From a checkpoint of a small CTC image transcriber.
Training: muon at rate 0.0028, 17000 steps, batches of 96.
Data: trained on analogue clock faces, 16.7 epochs.
Rows from block 2 of a small CTC image transcriber, named by matrix and row number. Rows with one number belong to one neuron. Each number is 128 + 24 x the weight over its row's rms, rounded and kept within 0 to 255. All counts start at 0. After the name is the row's rms in percent of the matrix's.
After each neuron's rows are labels from the 100 images, of 14976, where the neuron reaches its highest value: "peak at" is the part of the image that holds the peak. Only what is clearly more common there than usual is listed. The data: analogue clock faces.
# fc1: MLP up (model.blocks.2.mlp.fc1.weight, 1536x384), inputs 128-255
# fc2: MLP down (model.blocks.2.mlp.fc2.weight, 384x1536, transposed), outputs 128-255

fc1.186 123 [129 168 128 145 102 139 158 115 145 113  96 108 126 154  93 172 127 163  98 151 140 122 120 126 144 117  96 123  91 138 153  88 108 107 132 138 104  97 146 132 103 163 130 122 137  95 113  71 155 124 146 125 140 133 110 106  92 144 131 137 136  88 102 115 122 103 113 136 147 156 102 128 125 119 150 135 107 126 145  90  81  79 158 124 157 112 116 134 163 116 128 169  92 131 139 149 118 141 183 145 138 156 110 124 130 120 157 111  99 142 119 143 155 156 137 127  94 128 101 105 135 152 138 149  93 146 118 131]
fc2.186 118 [128 131 155 116  93 147  86 111  81 136  92 159 100  95 119 116 142 146 130 132  70 143 152 187 148 141 136 111 144 135 117 119 155 157 168 127  95 169 140 109  85 130  84 159 114 149 100 142 114 148 107 134 131 122 145 129 102  83 114 107 188 130  91 135 125 150 163  91 112 133 178 135 136  93 100 110 157 154 145 119 166 164 144 109 104 135 123 114  90 106 138 136 101 130 103 104 138  73 139  95 115  76 166 149 106 123 133 108 124  69 108 122 134 110 173 124 128 120 157 148 167 125 122 105 168 121 130 110]
peak at: centre; bottom centre

fc1.706 123 [139 137 101 113 178 190 105 132 135 121 109 157 123 144 123 123 125 127 105 130 113 149 124 123 106 113 115 122 116 165 132 134 179 146 112 122 132 161 117 130 128 146 122  98 143 144 122  98 144 105 155  99 137 113 136 113 129 152 114 133 108 130 156 144 117 161  98 152 113 144  97 117 127 134 110 118 152 133  88 108 132 150 102 140 140 122 130 139 123 187 134 121 101 119  92 113  90 147 145 149  65 104 130 117 180  98  87 132 124  87  88 149 167 116 151  95 165 169 103  83 130 129 124 144 129 130 124 135]
fc2.706 133 [ 94 119 154 161  92 108 140 169 155 146 106 126  90 121 152 134  83 168 136 171 115 127 151 136 161 114 141  97 157 126 139 142 115  99 134 137  84  71 170 117 175 154 157 158 103 106 160 110 128 162 110 179 116 124 107 104 134 119 136 148 167 197 147  99 146 121 143  71 138 125 114 130 132 122  85 125 134 119  96 134 147 115  75 178 123 122 154 133 110  92 112 148 132 131  72 123 113 100 133 132 115 139 112 112  94 108  95 141 124 126 101 115 156 138 102 120 118 129 149 144 116 124 172 111 153  91 124 174]
peak at: top centre

fc1.149 136 [117 153 161 176 157 120 138 101 118 141 161 103  79 135  76 130 126  66 116 128 103 128 122  99 122 146 126 120 133 152 134 133 147 127 148 126  81  96 153 147 128 109 145 130 124 111 159  95 135 133 129 119 107 128 103 109 126 125 131 131 133 142 116 143 137  91 102 108 123  84 103 134 139  88 104 168 113 168 118 143 151 121 141 170 154 133 112  84  95 125 136 118  96 164 150 114 117 130 167 134 121 119 124 127 101 113 111 131 150  97  99 125 141 105 125 126 138 156 153 116 132 116 154 155 139  70 152  83]
fc2.149 137 [108 118 137  80  90 155 152 121  95  91 108 103 106 169 164 130  76  70 115 133 147 117 144 111 148 116 132 143 144  87  79 144 124 139 133 124 125 113 110 116 177 106 139 131 116 154 148  84 166 126 160 172 173  75 122 168 139 116 158  85 127 110 152 139 149 107 142 120 118 135 146 111 106 128 115 101 147  91 111 156 114 108 107 118 120 145 129 114 135 139 136 133 187 151 127 110 128 138 174 131 123 161 147  94 159 107 173 110 102 126 130  95 137 155 138 131 139 175 134 121 121 110 126 105 129 117 106 167]
peak at: top centre; bottom centre

fc1.53 099 [132 168 129 126 151 155 147 117 131 124 122  97 123 145 132 177 101 164 137 110 121 142 145 130 130 119  79 119  52 123 129 115 101 127 156 142 133 134 153 131 107 123 126 141 114 129 130 144 167  95 155 124 130 126  86 117 129 130 165  72 109  95 117 138 120 130  73 150 163 114 120 121 156 127 140 131  99 145 147 141 129  98 142 152 145 165 135  70 156 117 142 147 160 139 138 122 203 139 141 119 167 131 149  87 139 164 130 193 129 141 107 134 134  82 119 117 122 132 163 129  94 106 131 132 143 130  78 122]
fc2.53 101 [ 89 139 160 113 131 135 129  94 111 147 143 158 133 103 155 121 145  97 157 140  99 149  97 142 132 116 105 137 150 115 125  96 113  96 134 124 132 108 141 161 171 109 129 146 114 127  88 112  94 116 140 165  86 143 120 127  95 118 125 109 144 121  85 127 142 119 156 119 164 123 153 164 102  86  99 124 103  98 111 125 102 151 109 156 107 138 103 151 108 122 147 150 119 162  71 145  79 167 107 107 102 105 109 116 155 145 153 113 151 136 188  76 126 189 148 146  98 117 110 122 144 116 132 130 154 146 136 137]
peak at: bottom centre; top centre

fc1.222 101 [121 132 112 144 128 100 145 144 104 121 120 160 119 123 171 109 115 157 129 153 125 162 128 146 189 138  82 147  97 150 160 138  94  93 172 135 138  77 132 158  83 145  86 156 128  97 113 141  99 126 161 139 138 161 114 146 147 133 111 119 157 148 171  97 132 105 142 191 161  76  94 176  88 126  85 160 162 103 123 117 140 117 113 147 117 151 179 123 142 180 161 101 112 114 164 124 125 112 120 152 146 103 130 104 106 115 117  73 143 138 146  93 161 164 106 120 125 124 116 152 152 156 122 119 112 161 156 114]
fc2.222 092 [106  99 121 158 138 186 149 127 171 150  87 111 144 119 117 134 142 107  94 118 125 108 135 167 129 154 124 123 144 125 115 153 104  87 138 126 112 144 134 147 150 137 148  78  99 134 111 136 106 145 121 131 149  94 145  89 151 127  87  99  96 135 105 131  56 132 147 101 109 128 160 144 150 138  81 129  97 135 156 145 143 156 131 154 135  81 128 184 127 127 112 114 122 110 106 152 155 166 137  99 124 138 139 113 111 124 122 113 118 157 144 112 114 140 152 110 147 142 155  91 104 151  84 137 132 114 148 137]
peak at: centre

fc1.282 084 [156  84 121 141 113  98 140 156 157 135 156  91 180 147 151 123  54  84 197 153 150 140 124 107  83 119 132 118 125 120 137 128 145 160 116 121 129 111 141  90 112 136 124 135 135 140 161  77 135 128 127 131 147 151 123 108 134 147 146 139 154 120 130 134 123 113 162 109 128 133 112  99 101 136 110 111 102 147 148  77 126 134 138 136 141 134 125 137 123 134 107 141 154 149 130 155 135 138 154 107 149 130 122 147 144 135  93 123 148 167 120 118 112 127 144 116 138 144 122 138 137  88 150 122 200 129 132  83]
fc2.282 079 [121 152 138 131 117 138 114 160 146 131 124 125 104 138 152 131 167 155 141 122 119  96 137 127  96 144 115  64 122 141 175 115 132 134  97 167 114 187 165 119 166 158  98 164  92 106 101 178 116 116 145 124 109  89 125 100 159 165 116 115 117 111 137 144 115 103 177  95 115 107 155 167 139 108 128 119 123 127 134 134 152 112 122 127 173  95 129  79 102  78 116  87 165  68 126 215 127 112 144  92 159 158  99  87 135 113 138 132 148 140 132  92 128 135 123 133 138 118 162 134  87 121 124 137 130 127 121 127]
peak at: centre; top centre

fc1.368 111 [114 121 113 141 157 153 146  85 116 166 146  99 107 131 134 147 135 101 117 132 136 136 143 138 129 150 113 149 119 166 119 133 134 169 104 139 144 144 130 109 126 168 113 113 126 103 151 145 153  94 144 130  95 136 139 144 149 150 149 135 137 115 140 123 145 145 125 142 143  83 131 150 130 111 116 130 120  99 139 131 136 123 129 135  94 110  90 145 121 139 125 162  97 109 162 117 144 158 149 106 154 147 121 138 162 175 122 118 110 137 119  79 128  67 159 135 130 131 119 120 141 112 143 146 156 118 122 112]
fc2.368 113 [161 106 108 129 112 120 140 183 141 106 156 130 172 139 147 140 152 108 167 152 134 120 122 101 140 155 113 115 146 137  97 127 177 128 121  88 133 137  97 147 124  91 177 135  94 143 145 157 144 142  92 135 151 137 110 112 161 130 128 127 138 101  91 101 115 103 104 126 133 165  96 152 162 110 114 124 141 131 133  98 118 141 165 134 104 164 114 141 118 171 141 115 108 121 173 125 181  99 160 100 127 109 108 146 135 103 148 131 114 114 141  87 124 138 162  89 127  96  99 126 105 155 108 116 146 113 102 126]
peak at: top centre

fc1.205 150 [114 170 128 149 142 120 146 119 115 144 150  91 103 120 133 134 118 113 144 149 118 100 153 155 155 114 117 111 118 137 158 113 134  99 114 119  95 127 135 123 136 150 119 147  66 112 152 147 139 135 127 103 100 122 129 129 116 144 149 146 156 135 141 151  89 136 158 150 130 164  49 127 134 144 140 124 127 110 126 113 132 136 161 108 125 138 118 128 156 105 103 120 106 123 139 158 148 106 163 149  93 138 166 143 159 116 198 121 112 139 127 165 104 131 132 151 147  92 153 117 149 131 122 143 134 115  87  91]
fc2.205 147 [131  95 171 115 134 146 144 122 129 112 128 122 110 118 113 147 122 128 118 124 119 130 153  96 120 113 108 108 164 160 132 116 124 109 143 107 123 141 127 143 109  90 134 135 112 118 128 150 133 119 169 122 141 128 173 145 137  61 106 155  98 147 136 115 200  90 141  78 145 118 131 147  70 135 158 138  93 113 131 159 103 103 133 157 113 157 140 118 140 161 144 108 145 165 112 144 144 142 104 137 112 133 104 146 143 126 116 126 150 129 146  84 145 118 118 144 104 145 134 104 168 155  93 117 143 175 178 132]
peak at: top centre; bottom centre

fc1.258 090 [129  94 127 117 124 162 155 154 129 124 127 115 115 143 117 170 125  96 109 171 145 131 107 133 123 135 126 133 122 129 111 148  98 128 138 121 158 121 131  96 139 119 161 146 149 111  53 159 135 140 146 106 102 166 144 131 148 120 128 118 135 148 113 152 146 152 158 136 133 159 142 130 126 137 119 109 129 148 137 144 134 160 105 183 142 180 114 166 138 118 142 146 162 116 140 114 126  89 124  78 101 120 126 135 162 162 153  91 103 123 156 119 113 114 113 156 135 132 150 105 147 158 115 122 114 133 153 145]
fc2.258 089 [108 143 122  83 105 137 102 110  85 136 105 120 125 134 109 163 129 141  91 147 140 135 100 102 169 151 172 121 152 161 110 132 134 149 110 137 107 112  94 170 172 178 109 127 104 133 124 158 148  99 110 111 133  90 161 119 119 109 150 153 128 134 103 119  85 132  98 139 152 130  96 155 165 125 171 111 133 126 152 115 149 160 134 142 119 120  91 140  82 140 147 106 106 125 190 134 157 145 123  91 150 105 124 106 142 155  99 110 155 118 135 154  91 148  75  88  86 135 132 108 149 126 152 130  90 112 132 144]
peak at: middle right; middle left

fc1.47 113 [113 105 118 126 125 156  52 108 148 119 111 156 112 122 145  88 115 125 158 175 134 129 126 149 110 146 174 140 182 179 114 105 129 161 136 160 138 117 132 122  97  87 140 134 111 154 137 134 126 143 108 122 141 176 124 114 121 149 114 158 110 123 125 128 121 136 156 121 101 109 124 130 113 106 130 117 120 142 127 119  98 116 110 113 156 121 122 100 126  89 122 138 144 117 120 149 177 108 141  83 101 121 133 114 115  68 136 143 165 158 153 109  96 115 137 156 128 116 151 172 154 114 141 155 135 132 134 124]
fc2.47 103 [116 106 134 121 131 127 125 169 154 159 139 174 159 139 109 110 121 115 147 159 110 172 105 134  60 126 135 115 105 148 154 158 102 134  73 136 141 129  92 132 140 127 144 117 141 135 100 167 136  91  86 118 123 105 142 141 129 156 131  78 115  85 102 108 174 124 167  84 140 123 113 139 121 150 137 168 112 159 157 122 137 136  92 150 136  93 101  81 107 127 142 107 125 121 125 131 157 102 134  83 154 124 105 111 144 155 106 115 157 119 136 121 159 112 139  98 152  71 108 100 123 118 118 196 110 141 148 123]
peak at: centre

fc1.37 108 [185 104 127 131 149 146 134 119 190 139 133 118 115 149 189 118 120 152  47 154 140 136  90 137 155 132 120 147 126 153 105 107 121 166 139 131 106 121 141 126 124 141  81 119 146 154 103  87 126 142  89 151 178  92 163 157  95 119 119 103 107 161 152 176 136 126 118 110 121 133 166 137 181  82 115 156 196 130  86 132 139 133  87 106 138 149 134 169 143 122  96 137  84 174 132 110 135  95 136 134 130 128 110 192 139 135  96 136 143 105 141 133 129 161 155  54 115  99  97 129 160 136 125 139 138 139 107 139]
fc2.37 112 [111 156 145  99 132 118 103 119 153 119 110 135  87 143 116  68 103 105 127 130  84 142 117 129 153 140 129 104 107 125 112  86 122 145 181 170 133 154 152 153 107 121  91 128 124  97 165 161 156 113 140 149 141 126 126 105 126 175 144  93 134  97 167 114 165 126 117  92 137 149 167 138 183 116 122 139 123 142 173 127  89 136  98 117 125 139  77 113 144 108 145 143 134  87 118  99 141 108 137 146 135 150 118 153  95 151 130 156  88 143 129  96 136 129 111 158 118 110 115 151 115 153 136 123 122 140  98  97]
peak at: middle right; middle left

fc1.445 108 [121 146 139 131 139 143 140 148 144 163 125 155 129 122 110 157  85  82 133 101 144 122 140 121 105 143 165 116 112 135  58 136 157 113 168 105 120 142 178 137 145 116 108 145 122 126 133 126 113  95 131 107 141 144  68 117 137 143 120 135 135  98 122  85  71 134 119 116 130  84 133  96 157 143 110 120  67 127 120 139 132 142 141 126 129 128 110 126 143 146 131 161 146  93 134 119 119 152 159 121 115 135 151 129 118 130 120 166 108 129 145  71 138 141 157 112 114  78 197 101 144 136 141 165 126 128 172 190]
fc2.445 121 [135 153  91 185 150 134 140 112 153 163 127 147 134 161 116 143 145 135 129 109 138 151 170 159 164  92 111 140 148 121 107  71 112 156  78 117 163 105 133  93 124 142 102 139 171 142 120 100 108 137 111 121 112 146 119 143 113  97 142 152 107 109 155 124 127 151 126 159 108 145 105 139 139 151 136 136 153 144 118 112 126 112 153 135 131 150 139 126 106 137 109 129 127 140 163 146 118 107 116 130  82 152 138 146 151 106 106 128 131  82  65 134 103 154 137 136  89 160  89 142  89 126 156 130 101 176  99 115]
peak at: top centre; bottom centre

fc1.101 126 [154 118 125 205 161 118 119 111 116  98 138 123 109 113 109 176 152 108 110 110 114 134  93 195 137 179 128  88 103 160 108 169 102 101  88 136 165 176 118  93 125 137 140 134 123 166 145 151 132 125 145 116 166 131 135 111 102 138 161 137 163 144 117 160  91 106 104 141 103 100 121 109 124 141  46 109 121 159 113 119 134 120 111 133 132 128 147 118 133 167 121 145 136 130  92 142 152 126  88 152 168  97 144 173 124 150 125 140 126 102 100 135 168 108 116 138 135 145 137 142 125  96 129 117 121  97 133 123]
fc2.101 125 [122 117 146 125 109 147 131 152  98 145 143 151 117 142 149 133  98 134 141 123 123 100 150 141 129 131 155 145 189  78 167  97 138 145  92 120 134 118 117 145 129 108 130 151 153 142 165  94 135 165 134 123 137 117 108 148 128 102 125 118 101  99  97 124 115 116 138  80 142 125 151 158 101 119 119 105 134 117 128 156 154 105 139 115 150 106 135 141 109 149 184  97 110 128 129 126 158  90 156 146 165 111 113  58 143 121 132 141 170 173 164 177 134 144 103 142 183 126  84 118 129 154 111 122 114  96 163 100]
peak at: middle right; bottom centre

fc1.623 119 [119 126 105 125 116 161 116 131  93 148 144  96 118 120 128 132 128 110 142  89 112 124 144 119 139 132 133 109 128  91  90 114 160 143 123 201 100 140 156  98 126 138 106 157 132 103 149 103 111 139 130 120  89 171 146 145 136 128 162 161 128 114 137 112 121 126  82 134 107  45 116 136 119 161 111 139 143 110 129 113 112 145 111 155  77 120 161  76 139 160 108 152 149  63 161 119 160 125 114  98 127 151 113 106 104 121  88 111 124 135 117 140 151 138 134 100 165 111 150 188 147 139 110 114 108 102 122 114]
fc2.623 120 [138 125 163 111  95  87 135 151 167 161 112 120 129 126 103 143 135 157 145 106 144 137 114 138 137 135 112 116  96 122 137 141 144 156 153 102 150 123 110 128 158 136 144  94 123 122 123 148 117 128  96 148 105  79  94 142 120 181  87  92  88 106 120 141 151 157 145 112 125 164  90 131 124 137 141 137 103 107 131 141 171  86  96 126 122 144  68 151 144 109  92 118 106 161 127 152  96 145  94  91 111  83 150 157  99 113 162 120 117 168 143 100 145 124 148 176 147 115 158 128 157 118 169 128 146 116 175 125]
peak at: centre; bottom centre

fc1.338 079 [119 100 155 159 157 112 138 187 141 123 140 136 130 153 116 100 140 108  79 144 128 119 143  93  95 151 180  94  98 144 126 139 126 173 154  79 118 120 118 158 130 121 162 138  89  93 129 145 116 109 136 136 129 130 104  88  98 131  92 120 108 105 130 103 127 118 156  67  97 142 128 149 119 151  88 125 115 137 114 134 118 137 130 159 144 157 126 122 111 122 117 112 157 147 106 133  92 146  88 155 134  93 138 153 105 120 120 168 175 141 140 120 114 100 165 115 130 142 110 112 128  81 144  89 141 152 144 116]
fc2.338 081 [160 113 173 127 150  82 125 102  93 114  93 141 111 130 163 155 124 111  83 130  83 134 129 149  80 121 122 155 159 125 104 114 106 111 141 155 135 152 154 104 111 153 187 127 117 143 134 131 111 143 148 142 133 124 112 178 107  84 143 106 111 160 141 101 149 172 157 136 125 119 126 134 140 111 140 152 132 102 165 119 123 101 145  87 120 157 114 169  98 135 165 144 119 113  79 142 152 113 115 132 107 158 177 133 120 115 115 139 175 161 116 133 115 113 125 147 131 106 128  87 140 127  86 171 134 160 114 135]
peak at: centre

fc1.12 107 [120 102  83 144 110 109  99 128 164  92 108 127 191 116 156 103 105 134  90 101 122  64 137 167 100 115 171 124 120 140 144  90  93 159 114 154 146 109 130 173 110 124 137 163 100 137 108  91 153 125 140 124 159 165 123 137  81 155 159 103 129 102 103 121  92 123 166 115  97 117 108 100 152 148 143 102 133 113 175 131 125 127 105 147 133 133 135 136 155 137 116 151 103 107 137 120 109 115 136 136 169 129  79 133 122 151 139 146 158 155 122 124  80 158 123 142 121 142 114  89 142  94  96 126 119 132 143 143]
fc2.12 105 [112 158 160 142 109 133 153 137 108 137 152 149  78 142  96 164  97 107 188 122 133 170  98 145 121 108 122 153 122 116 155 160 177 161 159 111 139 118 148 133 102 110 134  95 179 116 109 118 104 136 152 137 110  83 111 151 134  99 113 174  87 126 121 109 109 121 136 118 140  97 173 155 128 115 104  88  92 171 122 126 118 144 146 153 132 145 165 137  84 133  73 137 108  79 132 127 145 158 169 141 118 149 129 160 145 110 133 149 137 138  93 119 150 121 152 132 175  99 159 195 142 132 102 125 164 127 122  87]
peak at: centre

fc1.155 104 [117  58 117 147 125 136 152 150 162 136  94 135 116 135 131 120 160 132 130  94  88 136 139 148 120 160 127 109 127  92  96 152 132 190 145 108 112 120 115 127 138  67 148 156 123  96 147 167  86 110  99 154 129 144  95 104 108 158 158 124 145 135 144  72 129 162 103  98 118 141  96 162 130 145  98 114 127 119 157 137 109 135 122 145 159 112 155 121 104 123 176 119 127 128 132 156 132 156 116 137 131 146 141 113 178 100 126 105 186 101 153 141  95 124 143 138 148 125 105  95 142 123  62 111 159 137 131 151]
fc2.155 105 [131  88 159 128 161 149 113 132  87 110 126  99 108 106 123 145 148 149 147 107  99 121 123  88 100 134 139 126 154 102 171 102 164 104 128 114 115 158  93 156 160 135 109 126 150 113 155 132 141 125 117 123 143  97 132 142 113 129 119 129 131 129 107 120 148 130 158 107 122 150 148 144 156 142 113 119 157  92  91 112 156 127 132 119 105 134  77 155 163 138 136 123 159 130 140 120 166 154 103 125 113 142 148 139 127 110 128 145 124 144 127 108 157 135 158 191 104  79 102 136 118 121 172 162  94 114 121 109]
peak at: bottom centre; top centre

fc1.473 109 [137 138 108 126 150 172 134 148 103 123 135 105 144 148 103 133  98 126 132 122 130 139 130 146 144 166 142 133 102 162 160 141 117 129 120 120 114 111 146 154 143 142 118 137  87 123 137 109  77 133 102 109 143 118 104 148 130 114  96 111 141 131 176 130 113 148 158  80 104  89 123 127 174  98  95 103  76 190 108 126 113 149 104 117 146 141 154 151 159 127 153 118 158 106 106 126 100 147 167 118 125 128 177 164 142  95 157 112 142 111 121 101 121 139 152 154 144 169 129 145  64 179 102 132 136  82 114 144]
fc2.473 105 [128 144 146 125 115 150 115 157 154 168 140 133 167 140 131 115 142 124 165 111 137 113  79 118  89 134 150 151 140 112 150  91 144 140 176 138 120 130 138 116 158  75 115 150 129 129 161 122 152 109 123 116 125 127 118 132 136 118 112 153  95 125  79  97 133 190 172 132 115 142 104 143 135  95 145 165 130 132 159 174 127 136 113 112 167 154 120 136 123 135  89 129 156 182 138 139 124 123 118  94 137 101 148 114 147 115 122  77 104 162 131 134 114 137 124 107 111  99 126 131 123 109 140 129 134 133 164 152]
peak at: middle right; middle left

fc1.121 146 [137 127 166 120 122 150 110 125 158 114 172 121 142 121 118 181 112 111  87 125 118 124 157 144 112 144  90 120 142 125 132 142 140 128 116 119 127 161 121 114  96 153 130 116  99 174 126 135 131 130 154 107 157 151 100 119 144  83 118  85 128  78 146 141 152 150 130 131 160 140 142 151 156 113 110  92 113 173  87 154 119 116 139 145 126 107  87  90 131 120 136 147 118 162 151 137 125 149 149 136  60 117 153 139 139 167  71 157 147 146  56 137  84 133 128  87 168 105 121 128  99 148 170 154 154 128  99 110]
fc2.121 145 [154 154 101 101 144 104 155 164 131 136 137 114 130 159 137  96 129 134 167 144 151 107 136 103 128 142 123 154 154 132 148 107 112  93 176 158 129 150  86 107 145 173  94 108 117 103 117 127 163 112 161 137 117  76 134 124 147 139 116 169 120 131 135 141 142 106 163 103 108 154 121 135 127 130 127 107 121 134 126 163 128 137 122 116 131 171 115 149 152 121 111 138 161 115 208 134 149 114 113  94 126 117 128 127  82 145 156 134 133 141 143  87 104 163 126 105 110 113 121 115  94 144 158 107  87 136 120 120]
peak at: middle right; middle left

fc1.117 109 [154 125 131 112  96 147 160 161 104  75 167 106 168 164 104 101 119 134 111 120 134 110 116 125  99 147 163 114 142 129 105 145 107 170 115 158 152 125 104 127 140 160 152 163 114 159 144 137 146 100 181 145 108  78  72 109  56 152 108 163 125 103 151 160 123 124 146 129 118 132 137 149  96 136 101 166 164 116 136 156  87  97  96 127 122 136  86 103 135  97 124 150 131  92 151 121 149 137 143 147 121 105 124 131 100 111 138 103 148 107 144 122 115 144 132 160 106 155 134 124  98 129 125 101 127 127 120 140]
fc2.117 097 [115 111 113 117 102 109 113 117 106  86 135 120 123 107 121 118 163 131 172 139 135 143 102 152 150 145 132 110 107 123 127 106  99 149 116 106 115 132 132 141 115 110 188 124 133 131 106 198  85 114 130  91 176 147 191 133 172 111 123 152 136 136 168 191 122 133 114 143 134 149 126 153 128 127 109 128 141 152 124 149 138 143 163 143 115  82 121  94 114 131 140 155 131 133 120 113 124  84 123 114  93  87 136 103  93 127 134 126 140 135 132 110  89 120 173 173 123 101 156 161 138 123 138 120 130 147 107 141]
peak at: bottom centre

fc1.472 080 [165 131 147 128 128 121 187 144 111 131 133 175 105 130 128 101 152 138 140 114 116 139 168  90 135 138 136 136 138 106 101 136  92 171 114 160  93  91  80 106 119 120 102 131  89 110 165 119 155 147 141 106 167  74 115 133  94 139 109 122  89 128 126 121 154 138 120 154  89 121 105 145  93 145 162 110 152 132 192 101 112 100 140 126 119 117 130 110  93 132 139 164 156 142 133 116 159 112 128 119 186 170 114 162 115 146 155 146 133 118 100  86 145 147  95 110 145 134 147 128 107 151 168  97  97 141 102 118]
fc2.472 077 [159 140 122 154 121  91 143 148 153  73  87 146 150  98 114 138  99  94 142 126 167 112 133 123 122 137 109 105 145 123 118 188 154 112 100 126 160 154 116 135 109 107 150 140 130 127 131 127  99  99 126 114 154 110 123 140 179 118 150 140 131 142 115 121 130 105 139 148 107 122 139 106 106 109 128 166 127 136 104 126 130 119 142 110 117 138 131 131 168  83 158 114 118 135 127 103  92 129 129 108 104 134 100 140  99 108 102 121 134 142 154 112 118 101 129 135 142 127 140 100 118 108 126 157 170 113 123 135]
peak at: middle right; middle left

fc1.674 119 [156 131 146 112 131 129 126  63 137 135 138 104 152 155 120 149 124 105 154 133 149 146 167  96 146 139 133  92 129 132  60 121  97 102 106 137  81 113 144 112 100 151 193 160 181  96 123 121 157 110 115 161 146 119 148 127 131 133 116 127 100 141 131 138 111 121 142 144 133 114 120 119  97  82 131 113 138 169 126 107  99 148 124 120 165 114 100 119  92 122 108 144 138  98 147  79 136  99  86 116 107 137 126 109 117 118  99 141 109 129 144 137 130 131 101 145 112 146 127 135 111 108 164 139 102 168 124 168]
fc2.674 112 [147 113 139  70 129 143 109 130 136 157 135 172 142 128 105 129 131 165  89 114  95 130 127 116 105 122 102 107 112 154 156 127 101 119 108 101 168  95 139 114  81 131 137 166 114 126 149 132 174 120 139 136 142 137 159 120  97  95 104 113  95 110 127 121 130 162 126 145 145 103 163 165 109 123 129 123 105 123 123 135 158 119 142 106  95 102  86 195 139 124 121 121 129 151 104 120 165 130 114 126 135 144 139 144 140 135 141 111 110 117 122 125 163  95 122 141 153 121 135 103 136 103 124 124 134  95 149 129]
peak at: top centre; bottom centre

fc1.6 103 [145 150 192 114 108 128 117 130 171 156 115 138 100 119 162 107 127 111  90 110 150 175 182 133 131 139 169 140 122  67 171 116 112 141 132 122 106 143 122 119  88 141 124  96  76  71 146  82 141 128  82 165 139 128 186 122 137 153 123 100 137 133 131 154  92 126 135 142 106 168 130 157 100  82 116  91 135 167 117 144 176 103 122 116 108 142 121 127 139 139 110 131 175 114 144 123 146 108  96 142 109 142 122 115 130 152 137  99 145 134  95 109 111  98 135 152 142 125  94 144  93  78 137  85 107  99 101 112]
fc2.6 109 [146 129 115 178 187 121 136 137 109 136 132 130 118 136  99 139  85 114 146 130 153  99 125 101 144 135 158 131 111 122 156 113  98 135 110 131 101 134 129 106 121 131 136 161 121 147 141 114 117 107 161  83 103  99  92 121 101 125 124 170 137 109 192 140 134 128  97 125  94 134 128 138 110 154 124 126  94 107 102 155 174 136 120 119 130 124  86 131 136 124 123 108 107 142 143 147  93 118 155 109 173 109 148 130 180 110 123  69 105 131 156 176 118 165 129 134 130 129 173  87 149 166  95 126 137 148  92 148]
peak at: top centre

fc1.480 120 [155 122 103  81 112 102 153 144 121 136 114  92 135 118 100 110 122  90 116 104  66 153 164 143 133 129 131 161 125 117 126 137 132 129 154 135 160 122 115 123  93 146 141 111 123 152 174 147  90  84 103 133 123 129  88 149 102 132 100 125 118 107 148 124 110 140 135  87 142 148 106 136 125 132 163 141 184 130 128 112 134 153 115 144  95 140 147  91 148  71  96 126 144 113 150 174 105 129 117 114 104 153  84  96 136 132 158 130 131 130 129 135 169  90  92 165 148 131 127  96  96 122  57  98  73 133 125  95]
fc2.480 121 [110  69 168 131 135 123  93 125 116  84 141  82 152 132 128 120 111 169 130  95 154 136 143 150 117 140 132  77 171 115 180 122 152  97 101 179 147 159 142 112 178 163 162 130  95 140 168 111 110 166 132 136 167 104 117 125 162 124 110 121 123 137 157 132 142 145 114  97 133 138 138 160 139 150 145 125  73 140 117 117 114 108 134 115 156 100 135 154 137 168 104 118 122 134 130 138  92 130 124 151 143  89 149 141  93 136 131 141 128 119 144 141 137 137 171 152 153 114 140 169 116 103 148 156 145  92 100 102]
peak at: top centre

fc1.255 093 [108 123 138  85 105 115 115 113 148 171 144 109 116 128 121 120 103 117 121 159  84 103 108 128 142 114 135 153 126 166 130 115 108 119 129 188 163 107 123 132 109 131 150 131 101 108 164 131  89 136 146 121 112 152 106 127 118  82 143 159 118 120 128 158 114 119  88 132  92 149 130 109  99 106  82  80 197 157  87 129 133 169 131 107 132 130 133  75 165 144 114 135 152 100 141 174 131 150 123  98 162 133 157 167 158 134 170 150 148 113 144 132 126 145 188 124 113 130 143 177 137  99 154 145 154 137 102 100]
fc2.255 091 [127 141 111 143  96 113 179  99 136 102 154 143 135 111 171 131 107 173 161 111 130 126 140 153 158 157 104  86  88 143 155 146 113 179 142  91 142 124 110 199 152  87 155 162 133 123 110 130 130 150 153 146 129 129 150 102 117 140  88 116 145 122 150 119 139 140 127 123 148 102 105 133 152 133 107 154  78 147  94 105 152 146 137 145 124 126  87 115  71 148 142 110 122 127 142 131 161  92  84 108 104 137 116 111 142 181 119  91 121 142 129 120 114 151 117 157 115 103  95 126  96 182 144 111 130 117 145 198]
peak at: middle left; middle right